Rows from block 3 of the audio encoder of a small audio captioner, named by matrix and row number. Rows with one number belong to one neuron. Each number is 128 + 24 x the weight over its row's rms, rounded and kept within 0 to 255. All counts start at 0. After the name is the row's rms in percent of the matrix's.
After each neuron's rows are labels from the 100 clips, of 14976, where the neuron reaches its highest value: "responds to" is what is common among them. Only what is clearly more common there than usual is listed. The data: synthetic speech, music and everyday sounds put through simulated rooms and audio effects.
# fc1: MLP up (encoder.blocks.3.mlp.fc1.weight, 384x192), inputs 96-191
# fc2: MLP down (encoder.blocks.3.mlp.fc2.weight, 192x384, transposed), outputs 96-191

fc1.301 112 [132 109 132 206 125 132 112 141  85 100 115 133 106  95 133  67 116 112 127 137 165 113 124 118 118 149 119 122 156 105 148 122 123 114  97 159 113 169 101  98 140 128 152 122 123 109 136  94 103 195 126 110 128 148 147 110 126  99  94 160 153 146 119 118 119 159 114 121 121 143 123 134 158  86 128  98 133 115 167 161 125 133 128 123 118 108 113 180 129 128 193 130 121 103 137 108]
fc2.301 112 [132 123 147 151 153 146 143 129 131 131 135 171 116 137 106 111 139 141 151 159 161 147 146 133 122 145 157  96 142  94 144  71 145 141 172  93 127 131 163 150 118 123 131 138 131 133 159 159 134 177 123 131 164 160 128  86 183  69 133 161 120 127 126 131 154  77 120 104 161 119 122 128 127 126 129 124 126 181 174 180 172 160 120 130 150 104 118  58 129 105 178 101 120 104 141 123]
responds to: speech; dry

fc1.181 094 [132 134 120 151 134 143 127  77 176 129 108 145 177 177 135 147 134 104 131  91 131 150 106 141 133 122 107 125 111 168 124  82 131  96 128 118 123 144 116 152  95  93 146 139 122 135 180 124 153 146 122  95 146 150  90 128 114 137 113 120 109 114 122 128 146 127 111 128 167 162 130 127 141 118 115 148 146 124 176 134 105 139 162 118  84 155 140 121 118 113 167 108 112 125 137 125]
fc2.181 095 [166 117  89  92  93  83  90 108 128 112 144  86 117 134 145 133 143 114 107  80 123 116 105 123 120 104 111 114 130 155 137 150 166 158 128 162 122 100  98 144 107 140  99 122 132 149 137  83 143 143 138 118 103 143 131 106 134 123 116 143  98 138 121 109 180 106 121 101 168 126 122 141 144 159  97 186 125 116 107  93 143 119 130 137 129 166 119 111 139 110 158 101 114 158 131  73]
responds to: band

fc1.19 103 [129 100 143 110 136 149 108 142 127 125 124 139  88 149 161 143 152 180 112 134 165 142 121 123 121 153 131 107 125 169  95 166 155 162  92  73 134 117 134 143 113 139 114 138 103 135 101 153 142 111  94 106 123 139 168 144 150 105 130 118 108 167 199 127 179 124 160 114  77 107 154 144 134 113 154 108 125 165 145 147 138 149 168 100 113 151 122  78 108  98  97 133 169 100 143 150]
fc2.19 106 [127  96 173 113 126 119 154 114 169 123 168  84 122 111 145 138 147 151 122  87 163 153 105 113 143 148 136 103  80 159 112 159 118 158  49 133 120 149 133 128 163 126 157 116 116 151 159  96 123 149 112 131 165 162 145 149 158 175  99 109 130  83 113  86 118 117 151 118 140 105 131 116 141  96 110 125 137 128 130 114 107 102 147 140 148 151 125 102 146 125 152 113 125 145  97  99]
responds to: dry; reversed

fc1.341 111 [150 134 136 113 117  59 170  72 146 125 128 148 110 143 139 147 129 130 127 114 130 102 113 149 139 111 144 128 147 163 163 135 130 138 122 132 137 117  92 104 151 102 149 102 154 143 175 134 155 132 142 103 121 111 104 132 154 129 145  67 121 128 127 120 129 152 124 126  93 150 131 182 107 125 136 153 144 138 104 136 153 157 117 113  57 129 138  78 154 109 153 125 114 137 135 123]
fc2.341 103 [153  95 148 136 114 123 153 128 103 127 137 100  99  79  87  98 162 101 135 147 130 116 150  82 144 128  66 157  98 117 126  95 148  76 158 157 126 117 111  80 143 116 154 124 108 155 132  87  98 128 161 110 131 128 150 156 122 135 110  80 155 133 103 110 132 154 138 119 127 145 146 110 158 138 118 130 157 131 140 108 134 131 138 171 148 156 113 199  99 165 170 137 165 127 118  93]
responds to: distance: near; band; reversed

fc1.154 091 [126 163 110 142 118 125 124 128 109 128 115 134 115 141 116 132 128 106 130 147 102 133 153 117 105 125  95 153 158  95  93 169 150 138  95 139  96  97  98 146 178 108 113 136 134  97 137 103  92 127 107  94 134 107  80 181 131 136 136 138 164 118 118 125 118 102 150 133  90 124 159 128 133 169 110 100  97 149 114 143  92 111 106 189 102 157 118 157 135 130 119 103  93 100 162  84]
fc2.154 090 [102 155 116 126 109 160  91 134 107 130 143 161 157 144 132 140 118 122 161 108 134  87 163 142 162 132 150 100 106 137  96 124 187 144 123  85  90 131 141 163  63 118 118 130 140 118 127 116 128 135 131 152 126 147 119 126 139 149 111 119 174 102 127 134 146 102 126 161 125 206 131 105 116 122 123 132 192  75 139 112 136 139 157  54 135 136 131 105 133 115 104 148 133 122 114 102]
responds to: drums; distortion

fc1.296 082 [144 115  89 130 120 133 122 134 140 125 118 147  81 101 124 134 105 100 113 137 174 197 120 158 118 119 108 123 156 108 100  96 111 121 154 120 135 151 120 141 117  93 148 133 119 144 129  84 155 152 132 112 157 127 127 104 142 136 132 148  86 110 123 144 156 126 146 116  90 161 153 121 118 136 127 106 144 182 115 152 135 122  97  60 114 130 165  93 110 158 132 209 160 155 105 147]
fc2.296 085 [113 135 137  96 146 100 131 108 134 121 106 131 131  84 102 177 123 124  67 126 109 135 108 136 161 141 106 130 101 160 158 118 138 137 145 138 140 103 113 134 113 160 133 128 153 119 127 174 169 116 156  96 134 159 136 125 154 128 137 132 171 144 151  97 134 157 137 160 130 167  93 158  94 140 148 116 159  96  81 137 130 114  90 143 165 146 113 103 137 108  86 145 147 138 132 130]
responds to: dropouts

fc1.169 074 [125 127 157 167 150 165 108 125  81 127 134 107 153  87 137 167 135 102 130 168 176 101 138 139 126 167 107 139 162 156 126 134 123 145 177  92 135  97 100 145  90  89 120 133 117 157 125 139 136 108  93  87 173 112 155  98 127 113 140 130 120 114 101 124 148  97 133 142 120 134 121 156 122 101 107 154 113 139 113 134 144 115 146  87 131 148 133 109 162 133  98 106 108 134  89 143]
fc2.169 074 [129 116 130  83 116 149 110 118 157 128 118 150 129 134 115 129 152 115 117 185 192 104 108 154 135 140 138 120 103 105 127 104 138 115 119 136 149 150 110 169 113 185 130 148 113 149 149 123 114 140 128 139 128 120 169 106  96 125 172 120 132 117 129 121 146 152 105 162 162 136 168 112 125 140 114 135 109 139  85 113 127 158 110 113 115 138 159 144 101 132 129 163 113 102 149 133]
responds to: wah

fc1.227 086 [119 126 134 139 120 131 137  88  86 138 106  65 197 134 103  74 142 166 118 144 157 136 151 107 113 152 149 141 167 145  89 130 131 124 139 132 136 144 129  88 131 166 169 157 127 102 115 185 165 100 117 109 163 114 123 116 114 119 141 147 131 118 103  92 123  91 154 122 114 105  76 110 146 158 107 136 140 127  89 119  98 132 116 125 121 136 147  83 101 164 121 141 150 102 169  97]
fc2.227 091 [127 140 141 128 157 122 106 111 114 113  76 126 108 138 154 177 147 168 150 119 127 103 110 107 126 164  99 133 118 124 105 106 120 113 108 144 151 108 164  94 162 144 166 104 170 117  88 148 118 141 115 138 135 155 119 120 134 184 123 127 120 112 109 150 125 131 151 124 153 134 136 165 143  85  74 130 130 103 110 108 133 134 143 143 133 105 118 123 151 107 114 120 192 107 160 162]
responds to: speech; dry

fc1.336 099 [114 136 127 114  98 136  91 116  93 116 132 126 156 115  99 149 116 136 130  94 115  98 119 119 135 176  73 134 107 134 149 139 125 123 135 149 120 115 114 112 163 104 113 150 130 135 161 145 113 143 122 179 126 119 129 145 156 121 157 125 108  84 164 131 149 162 147 158 141  87 114 104 153 124 109  93 102 129 143 115 132 103 103 145 139 113 104 148  99 125 126 128 131 103 169 115]
fc2.336 100 [162 162 133 101 161 134 143 144  98 123 117 158 122 127 105 170 105 172 123 107 117 101 100  88 115 128  70 120 117 130  85 112 128  86 154 151 107 127 154  90 110  91 136 109  89 135 114  81  65 109 107 133 129 152 159 120 142 156  67 132 112 112 143 157  76 137 124 163 115 105  93 148 110 130 147 132 115 102 109 157 148 125 128 120  75 119 101 114 139  98 158 112 156 146 103 161]
responds to: everyday sound

fc1.182 124 [139 136 141 135 157  99 147 119 147 147 157 221 127  95 102 124 125 120 158 132 112  79 116 147 129 114 168 122 131  98 125 111 112 140 142 108 138 131 161 121 131 138 187 162 139 115  97 160 160  88 116 128 129 179 155 128 122 118 119 156 128  77 136 121 114 105 134 129 129 102 186 152 153 112 140 108 116 157 112 144 120 111 175  97 139 136 157 142 152 124 162 106 126 138 166 117]
fc2.182 126 [ 86 101 123 115 156 113 158 139 138 141 143 176 255 140  91 151 108 120 139 124 126  92 151 137 121 155 159 144 103 131 125 133 146  93 123 136 144 128 150  94 132 109 121 183 133 126 116 104 137 128 127 142 119  93  96 154 163 146 132 152 149 126 154 138 122 165 129 133 163 105 145 166  76 142 142 126 164 125 143  97 156 135  72 161 110 142 160 148 132  78 147 106 107 135 108 140]
responds to: dry; distortion

fc1.212 082 [157 126 134 128 116 153 117 144 111 135 117 144 145  93 144  48 123 133 118  82 155  97 140 100 137 137  88 129 125 114 104 125 122  76 127 107 141 157 123 135 160  70 107 122 101 160 178 145 111  96  99 136 137 117  87 164 163 132 119 133 114  82 152 122 164  91  80 118 129 148 118 133 167 119 111 104 155 148 105 131 132  99 137 130 137 140 118 140 135 164 146 124 137 116 132 110]
fc2.212 085 [105 140 125 136 115 130  75 119 163  85 120 125 155 142 120 138 139 149 144 150 102 128 101  88 111 129 108 112  80 144 101 159 121  70 116 131 174 100 116 107 106 145  99 174 142 108 143 106 146 101 127 129 139 128 105  99 127 118 146 135 116 102 115 103 121 107 160  63 130 111 123 117 135 124 128 126 174 124 141 170 103 135 127 100 163 155  52 110 118 116 125 119 148 114 125 125]
responds to: everyday sound

fc1.131 104 [126 131 131 128 131 133 113 113 112 129 133  71 132 147  98 112 109 127 126 157 117 165 125 159 112 171 162 157 122 131  94 170 149 143 135 141 173 149  95 143 104 183 129 137 147 100 143 134 100 121 125 164 165 120 105 115  67  97 139 157 116 120 132 130 142 126 102 115 110 153 137 100 107 115 104 125  88 134 131 116 135 119  75 115  96 154  95 181 165 107 141 156 114 118 160 125]
fc2.131 102 [127 110 125 119 106 173 180 141 160 131 147 105 129 107 121  76 134 134 156 156 129 171 145 198 106 101 131 139 115 141  87 108 114 119 114  68 101  80 147 120 154 134 122 155 151  96  99 147 154 101 121 123 149 129 120 119 115 138 113 162 142 144 113 145 122  92 122 131 143 134 104 122 115 120 154  94 144 129 173 127 170 138 164 140 113  91 150 117 133 114 124 105 139 110 113 127]
responds to: everyday sound

fc1.340 133 [135 121 117  89 119 237 136 183 126 135  96 133 122 102  99 110 107 133 139 129 145 123 136 109 125 107 146 157  73 129 110  92 173 118 151 141 125 145 153 140 142 125 119 141 118 124 112 124  77 152  64 137 131 139 153 123 127 143 123 139 114 172 114 126 160 113 137 126 124 100 132  79 130 133 124 115 133 147 117 150 126 131 118 108 107 142 173 131 161  99 121 155 136 103  88  86]
fc2.340 115 [119 137 179 154 117 156 145 138 105 108  96 105 104 100  80 125  96 158 112 123 109 118 141 131 119 109 122 151 147 128 208 130  88 128  92  82  96 126 123  90 149 144 117 143 110 111  85 112 141 129 164 116 147 140 126 128 179 154  68 153 136  97 143 121 132 169 121 118 109 131 110 151 168 126 115 130 109 109 150 121 116 133 153 139 174 127  88 167 131 122 142 131 131 139  84 153]
responds to: band

fc1.68 080 [152  97 136  95 137 135 131 128 144 121 126 148  66 129 187 169 130 127 117 118 128 194 138 139 103 167 123 158 138 110 143 149 151 143  97  92  92 100 129 126 106 140 105 155  96 128 144 112 104 156 121 169 133 115 116 114 127 150 116 164 116 142 147 118 130 169 151 137 143 113  85  84 140 116 120 166 122 143 130 105 136 138  88 133 121 151 113 104 120 151 126 134 103 112 148 127]
fc2.68 090 [142 143 161  82 153 156 180 140 134 132 167 131 159 144 135 144 144 124 113 138 120 149 146  89 143 116 149 142 119 141 124 170 159 187 123 131 122 146 132 156 146 135 119 166 104 151 141 129 132 119  99 103 150 117 134  70  92 116 123 144 128 165 140 123 102 131 148 111 131 178 164 109 123 114 122 127  77 113 164 120 143 119  82 115 123 124 115  87 123 125 100 165 109 104 134 181]
responds to: drums

fc1.78 115 [115 117 118 117 115 144 104 153 156 105 129 112 134 138 142 159 135 125 132 118 132 146  99 112 124 176 103  59 134 133 116 118 117 108  95 133 139 117 115 101 146 101 155 129 124  90 115 149 159 110 141 103 129 146  64 152 141 129 150 139 107 119 140 128 151 117 158 130 118 114 121 119  94 142 109 161 112 113 167  64 163  83 145 191 122 134 130 135 126 117 146 155 139 130 117 140]
fc2.78 114 [166 113  91 116  87 116 168 156 157 160 120  94 102 135 137  77 150 140 143 171 118 122 163 118 127 148 126 167 118 119 114 110 128 150 115 137 145 128  98 100  98 134 132 139 168 129 108  90 166 109 150 125 130 134 155 163 132 129 135 130 132 121 109 140 111 135 156 163 171  87 128 114 127 128  94 129 170 177 117  54 142 119 160 112 127  93 109 138 116 168 133  98 139 124 143 148]
responds to: drums; dry; reversed

fc1.58 094 [147 156 126 118 133 127 107 129 128 102 109 132 125 153 119 108 128 128 162  83 130 170 112 118 159 118 113 135 128 100 153 126 101  82 139 175 149 136 137 156 151 151 163 130 126 135 127 105 101 124 146 137 153 153 108 139 166 136 149  98 141 108  93 100 121 114 113 132 109 107 160 104 154 158 102  89 147 146 169 148 156 132 117 144 135  83 110 122 161 157 150 123 160 116  93 162]
fc2.58 098 [133 132 100 108 125 160 134 142 116 114 133 119  94 130 169  96 145 113 151 114 168 141 113 118 120  91 121 119 113 116 135 130 141 138 152 127 129 139 137 125 116 103 140 137 140 122 171 114 122 104 153 143 116  67 112 161 139 137  78 187 158 122 158 150 171 111 138  92 150 114  96 148 141 143 163 105  93 136  99 119 149 151 113 123 117  86 174 163  98 106  93 146  96 150 183 106]
responds to: everyday sound; distortion

fc1.214 094 [124 150 150 143 123 151 160  62 125 131  93  70 174 104 113 143 135 127 106 114  90 137 145 107 156 151 127 150 131 102 126  86 163 133 135  96 150 122 109  97 156 107  94 165 159 123 137 112 105 144 141 160 117 157 136 146 136 113 132 185 142 136 154 121 145 168 103  95 126 137 119 152 127 114 138 127 148 112 104 127 173 132 131 100 119 115 130 122 140 125 134  97 130 112  94 121]
fc2.214 095 [127 129  98 140 122 147  75 141 127 135  46 137 190 161 177 155 162 148  88 128 138 193 148 130 160 126  85 113 135 115 121 138 137 143 135 162 156 122 129 111 147 122 119  77 134 113 164 112 153 132 148 130 146 138 157 145 108 151 128 131 168 113  86 124  99 137 133 131 122 127 125 114 127 123 145 135 115 150 117 140  80 122 112 161 147 155 121 141 130 118 131 142 134 107 133 145]
responds to: reverberation time: 1.2 to 2.4 s

fc1.136 084 [170 126 148 120  91 144 156 117 164 141 141  89 142 149 116 141 144  87 127 110 149 112 126 141 141 148 131 106 137  99 140 132 144 148 146 165 147 141 102 145 131 168 137 121 137  64 121 104  69 123 104 135 146  88 126 159 143 146 104 115  87 114 128 130 159 154 121 124 129 160 111 119 134 106 138 136 126 106 125  98 151 108 119 169  85 130 135  71 163 101  99 149 124 121 158 133]
fc2.136 092 [125 135 113 146 160 147 133 142 113 160 163 112 107 121  77 131 141 131 144 193 104  90 128 144  98 135 143 136 148 136 138 130 104 138 119 136 114 110 157 170 112 119 108  88  83 135 145 126 107 167 126  99  96  98 145 109 103 107 116  99 151 133 138 143 126  88 138 118 114 177 146 105  93 106 115 115  97  88 109 146  99 137 104 117 100 126 111 138 151 133 100 158 154 136 120 104]
responds to: everyday sound

fc1.128 108 [111 138 153 136 126 164 137 113 136 115 135 117 104 165 132 123 158 116 133 153 141 124 123 115 114 185 122 147 163 148 143 138 148 164 121 130 127 122 150 116 121 146 130 111 110 124 173 153 165  94 128 144 130 126  75 113 115  94 148 127 113  99 120 113 122 137 116  99 144  76 150 159 118 153 144 165  92 148 128  46 144 125 133 102 122 145 134 124 125 129 151 157  99 148 110 114]
fc2.128 109 [ 92 166 105 132 125 104 112 101 158 158 115 162 145 130 138 141 121 117 186 118  99 104  72 155 151 122 118 146 143  92 122 141 113 135 125 132 132 116 124 147  96 114  95 128 110 149  97 148  87 116 114 125 172 172 128  98 154 156 125 150 123 140 141 120 117 127 139 143 129 127 182 117 125 160 106 147 120 128 105  80 136 118 127 102 129 134 101 184 117 106 100 112  54 148 136 111]
responds to: dropouts; reversed

fc1.71 119 [169 134 144 125 114 108 132 169 137 137 127 131 104 133 117 111 119 114 127 111  94 126 143 147 126 132 142 132 100 120  82 118 169 152  94 157  95 145 121 142 153 131 136 136 123 103 123 161  89 114 113  80 117 123 118 141  93 128  99 160 139 116  63 119 159 118 104 112  99 151 139 116 132 125 104 111 159 121  83 136 113 139 118 131 110 115 112  84 151 146  66 118 184 117 140 139]
fc2.71 119 [111 113 162 127 144 128 146 133 121 180 128  89 134 125 124 102 104 118 158 120 153 131 128 184 138  90 167 117 145 147 139 100 104 105 133 135 145 134 129  92  95 103 128 183 125 147 152 151 101 154 170 130 159 100  68  92 152 115  81 168 147 110  72 174 116 139 148 164 116 142 167 143 126 164 104 124 134 135 130 140 157 149 133 143 137 159 135 128 106 142 149 123 121 129 119 122]
responds to: drums

fc1.358 090 [134 135 142 126 156 120 185 137 122 118 134 153 157 117 123 127 140  99  94 112 119 142 128  74 117 160 116 173 110 136 106 124 127 152 160  95 108 162 137 143 157 137 145 125 144 135 137 108 107 182  82 139 155  93 156  84 144 105 113 146 163 149 122 128 129 126 149 179 131 103 133 111 157 115 124  78 130 126 139 169 159 154 129 100 118 129 104 125 129 121 142 153 168 140 139 106]
fc2.358 089 [165 153 129 108 124  68 157 118 120 106 117 126 103 149 185 107 111 112 141 156 158 151 129 123  74 111 147 146 116 146 108  95 131 132  90 121 128 117 101  63 153 120 128 125 155 114 105 127 118 140 112  86  89 142  88 115 134 140 154  90 177  82 126 122 157 107 103 155 178 109 109 140 130 123 133 112 160 148 142 102 105 119 110 129 136 130 118 129 135 141 125 115 110 144 144 205]
responds to: everyday sound

fc1.117 106 [155  89 106 143 121 145 139 106 108 118 154 164 150 153 106 100 146 104 144 137 164 139 110 137 145 117 129 138 136 147 117 138 131 151 116 124 136 143 115 132 132 110 100 111 159 135 145 148  94 144 142 169  91 115 100  93 191 117 142 148  98 123 106 146 124 128 148 133 161 120 139 115 130 134 168 153 127 158 157 109 139 135 142 135 112  94 116 138 139 109 101 123 149 130 119 114]
fc2.117 106 [101  97 140 163 118 138 152  76 122 134 112 136  95 115 144 129 119  84 148 169 135 135  67 128 122 183 136 119  94 135 121 165 120 152 121 140 147 123  82 134 134 123 133 151 115 108 116 130 120 149 118 131 129  59 101 107 109 160 105 151 125 140 117 138 120 117 121 114 163 124 151 102 108 106 133 102 124  94  75 183 114 109 143 140 159 140 128  90 138 104 152 135 158 127 144 150]
responds to: dropouts

fc1.312 114 [114 135 141 139  94 129 121 112 127 139 106 110 119 120 133 189 168 108 139 101 187 111 103 112 122 149 188 134 140 129 130 145 156 151 114 143 152 107  96 122 132 144 130 114 152 186  82 133  87 118 147 139 124  85 119 118 135 123 158 113 107 135 157 125  93 132  73 150 148 123 120 131 123 106 135 140 131 130 140 124 133 176 134  94 143 114 142 160 114 103 137 146 104 130 140 121]
fc2.312 113 [157 171 139 105 110  97 103  84 115  90 146 143 103 140 130 129 142 130 109 114 134  91 148 154 110 155 133 147 113 142 167 158 141  92 124 126 119 165 150 106 116 113 132 137 123 140 119 164 139 153 134 118 135 154  97 132  85 134 168 115 124 115  97 131 149 131 104 141 147 171 121 130 118 113 121 152 114  99 110 128 124 132  93 133 138 138 164 108 130  79 113 143 114  96 124 164]
responds to: wah

fc1.294 121 [150  99 107  70 138 119 131 124 107 118 113 127 135 150  82  96 115 151 131 111 125 135 148 133 142 119 105  95 103  72 115 152 137 106 139 126 131 151 145 132 141 122 103 161 145  96 113  87 109 137 120 174 145 154 138  48 122 123 137 132 149 160 119 146 125 118 119 144 147  96 104 107 110 171 102 143 130 135 156 151 181 125 113 115 102 151 128 120 151 130 173 137  95  68 150  95]
fc2.294 116 [ 88 155 158 109 140 128 147 149  96 157 109  83  99 124 144  99 139 146 135 144  90 137 108 149 148 138 132 130  93  93 180 153 136 123 121 142 157 150 114 160 128  71 115 137 119 162 114 114  92 115 182 109 112 106  88 130 173 142 108 145 142 122 121 112 148 114 159 125 111 130 144 139  93 127 127 134 114  73 148 120 130 141 139 128 132 162 122  88 170  95 125 119 105 100 108 122]
responds to: band

fc1.323 089 [142 103 106 161 113 137 144 132 159 123 124 133 131 137 111 139 134 150 168 121 193 141 116 114  94 205 122 121 156 124 136 191 134 126 132 114 152 140 153 151 105  76 138  85 117 137 160  78 101 126 174 113  77 111 134 129  61 142 104 152  87 130 111 127 102 117 138 132 120 100 119 120 127 166 146  91 100 152 164  59 136 119 154 153 111 124 114 170 158 165 155 105 110 118 123 157]
fc2.323 094 [141 133 158 107 121 148 170 121 167 142 109 125 136 118 120 134 111 130 134 128 105 131 124 123 111 157 100 135 115 128 137 103 116 114 115 112 107 123 160 166 181 175 180 107 102  82 131 127 116 157 104 146 105  92 123 142 147 150 159 128 111 112 125 102 169 120 173 123 123 113 151 115 131 120  92 165 126 140 145 111 136  83 158  78  96 102 179 150 121 139 128 150 175 124 104 152]
responds to: dropouts; speech; telephone band; number of effects: 3 or more

fc1.80 111 [109 116 127 152 131  96 104 121 149 148 101 108 133 134 122 146 126 134 143 150 132 141 129 129 135 109 100 114 119 113 141 131 129 152 129 136 108 136 148 148 122 126 157 128 142 132 116 161 120 136 141  99 128 152 170 102  65 123 118 111  99 114  76 130 167  93 108 130 146 101 131 169 127 112 140  93 104 108 110 100 147  91 132 128 150 113 138 106 110 133 121 125 122 140 109 116]
fc2.80 106 [128 122 106 116 163  93 122 137 124  96 107 134 156  90 110 133 144 168 142 125 135 126 132 166 122 132 128 171 117 127 123 111 133 105 112 115 152 147 110 137 138 127  92 149 152 152  80 137 153 112 146 162 117 114 253  80 145 120 143 131 160 120 133 120 132 109 108 128 173 116 137 119 125 127 102 103 193 126 118 127 182 105  93 102 120 144 153 176 107 102 150 118 120 114  87 102]
responds to: dropouts; number of effects: 3 or more

fc1.134 110 [105 109 113 153 129 105 100 134 142 118 127 134 123 135 130 132 128 129 124 125 105 152 117 141 168 114 106  97 182 140 125 136 173 149 110 123 124 128  77 124 126 146 140 113 110 129 119 113 200 150 172 116 138 139 120 128 117 137  99 125 129 128 133 137 106 125 130 148 120 160 113 115  94 118 167 110 112 175 127 125 171 125 146  95 107 157 149 120  78 181 166 100  94 131 141 118]
fc2.134 109 [136 106 170 109 106 130 132 172 104 101 147 140 138 115 109 103 127 156 107 141  67 147 125 140 134 137 114 133 122 125 136 110 139 127 158  90 160 146 104 128  97 113 111 107 140 135 138 112 148 144  56 121 101 143 113 102  78 115 134 139 119 139 153 109 148 165 105 124 108 123 136 150 149 144 107  95 143 114 124 102 148 165 106 154 168 138 108 133 127 109 132 132 109 110 124 105]
responds to: dry

fc1.259 108 [172 128 137 102 156 120 115 138 110 134 170 158 118  71 157 153 126 124 151 121 145 128 117 158 142 124 122 143  83 108 107 196  92 135 147 121 143 120 158 100 147 159 145 148 172 115 104 126 133 145 114  85 109 182 149  90 141 136 130 137  75 132 116 130 116 161 132 146 121 137  93 100 130 119 127 143  92  94 131 152 127 131  97 102 118 155 130 179 130 102 129 132 134 144 128 192]
fc2.259 115 [145  95 118 152 155 137  86 105 132 128 135  70 122 155 170 125 145  98 166 156 130 136 120 143 125 135 174 131 146 147 150 123 104  99 106 143  98 162 143  82 133 137 149 132 157 134  86 111 134 122 151  92  96 133 168 100  84 112  83  92 146 128 123 101 157 141 143 116 130 172 141  90 154  98 172 123 122  90 118 147 126 166 116 122 167 111  93 121 169 126 123 123 171 150 120  61]
responds to: distance: near; long reverberation; reversed

fc1.374 089 [139 131 128 140 140 155  99 117 134 104 122 126 130 112 165 136 126  90 116 131 186 135 142 123 168 133 113 116 127 139 145 119  89 108 103 177 127  97 124 100 131 150 147 114 142 127 125  73 101 141 128 105 124 104  77 155  92 165 127  88  65  98 110 115 156 152 120 167 141 132 166 145 160 148 137 166 109  76 163 103  93 121 127 136 164 126  96 136  96 119 142  96 134 152 146 118]
fc2.374 087 [112 157 101 128 119 147 147 106 163 135 162 108 103 102  85 165  93 108 146 114 111 137 132 119 127  93 141 139 115 129 124 127 127 132 110 126 162 160 160 146 109 104 131 108 100 138  91 130 127 118 129 152 118  81  74 168  63 149 146 127 116 117 169  97 107 136 106 159 116 144 149 170 126 138 142 131 114 189 153 118 127 122 135 118 146 128 125 132 102 118 115 129 134 125 109 143]
responds to: band; reversed

fc1.322 109 [155 142 139 118 150 138 149  69 133 148 151 130 119 138  89 160 141 137 122 106 156 100 137  75 110 116 137  98 180  93 152 152 136 137 143 131 141 113 140 124 121 128 147 119 128 120 162 119 118 106 150  99 147 159 109 187 119 100 129 114 103 133 140 130 112 128 112 127 112 176 140 135 108 116 138  91 152  99 131 175 111 142 158 158  91  93 130 112 125 116 128 124  92 168 113 164]
fc2.322 110 [156 110 110 136 106 147  95  86  91 178 180 131 118 144 120 134 131 100 105 124 135  76 121 138 141 129 115 120 114 102  86 140 148 122 153 137  85 158 134 105 121 139 144  99 156  94 155  99 112 107  95 129 111 115  95 139 137 102 114 113 166  95 119 132 175 136 129 111 127  93 116 144 146 116 142 110 124 125 152 134 119 133 144 125 132 164 114 189  92 144  94  96 129 142  85  90]
responds to: dropouts

fc1.232 092 [148  85 133 167 146 141 145 116 121 132 125  95 168  92 157 201 143  77 125 150 127 141  97  99 119 111 151 157 168 137 149 136  79 147 152 140 103 111 155 108 145 155 130 137 163 140  88 116  85 115 125 113 135  95 105 131 121 131 122 107 149  98 153 127 152 138 126 169 141 111 126 122 158 114 146 109 111  80 134 103 105  98 161 171 153 152 135  82  79 155 106 137 199 115 101 123]
fc2.232 091 [141  94 119 144 139 124 129 144 121 145 133 130 137 116  80  98 109 111 132 124 179  91 160 120 104 119 149 113 125 110 180 151  80  95 108 130 150 168 119 127  99 130 138 100 143 159 131 110 147  89 152 118 155  93 105 123 105 125 128 123 130  84 118 189 116 104 126 198 112 162 123 132 153 134 177  98 136 110 122 160 140  99 136 159 151 131 166 170 152 155 136 107 129 144 108 162]
responds to: band

fc1.204 083 [129 143 123  99 133  99 112 112 163 123 132 121 106 182 107 147 118  82 148 138 101 177 136 142 100 172  86 156 115  98 138 113  90 160 106 126 126 194 140 132 177 148 171 163 151 169 142 129 194 149 106 113 172 153 151 143 137  90 115 121 162 118  91 129 137 168 137 142 134 134 138 154  96 136 138  97 116 148 117 126 130 107 164 120 116 121 133 139  84 120 142 139 137 120 108 111]
fc2.204 095 [115 112 128 121 127  86  98 127 109 138 106 172 116 113  96 139 143 104 136 102 115 130  78 139  89 120 117 134 162  85 142 128  96 132 127 129 122 155 115 132 142 120 117  84 134 136 129 155 127  79 179  98 140 111 159 150 128 106 116  94  65 142 103 146 137 170 117 128 171 155 122 108 111 128 106 117 123 148 152 109 123  93 158 151 158  95 127 130 122 106 108  95  89 121 143 135]
responds to: speech

fc1.319 104 [ 74 112 115 128 133  59 141  92 108 107 136  94 141 185 166 157 141 110 125  87 138 160 105 134 139 123 134 132 144 121 101 111  91 170 131 146 135 122 105 152 140 151 118 120 106  95 122  91 149 122 140 148 131 131  93 173  93 107 100 134 160 128  92 117 106 162 118 125 140 142  75 102 113 117 182 113 133 120 116 126 131 136 151 138 144  98  88 115 135  99 145 106 116 116 154 112]
fc2.319 116 [103 139 119 109 136  95 168 100 118 132 132 131 148  99 140 126  80 155 147 107  94  90 121 115 145 124 106 123 134 138 127 151  92 114 138 137 119 100 113 158 133 214 164  96 142  97 180 110 147 153 118  90  85 141 151 155 134 138 130 147 110 129  99 146 138 148 161 105 143 114 178 123 143 107 131 138 149 107 158 159 107 100  81 140 149 153 176 178 145 102  95 117  99 156 117 147]
responds to: distance: near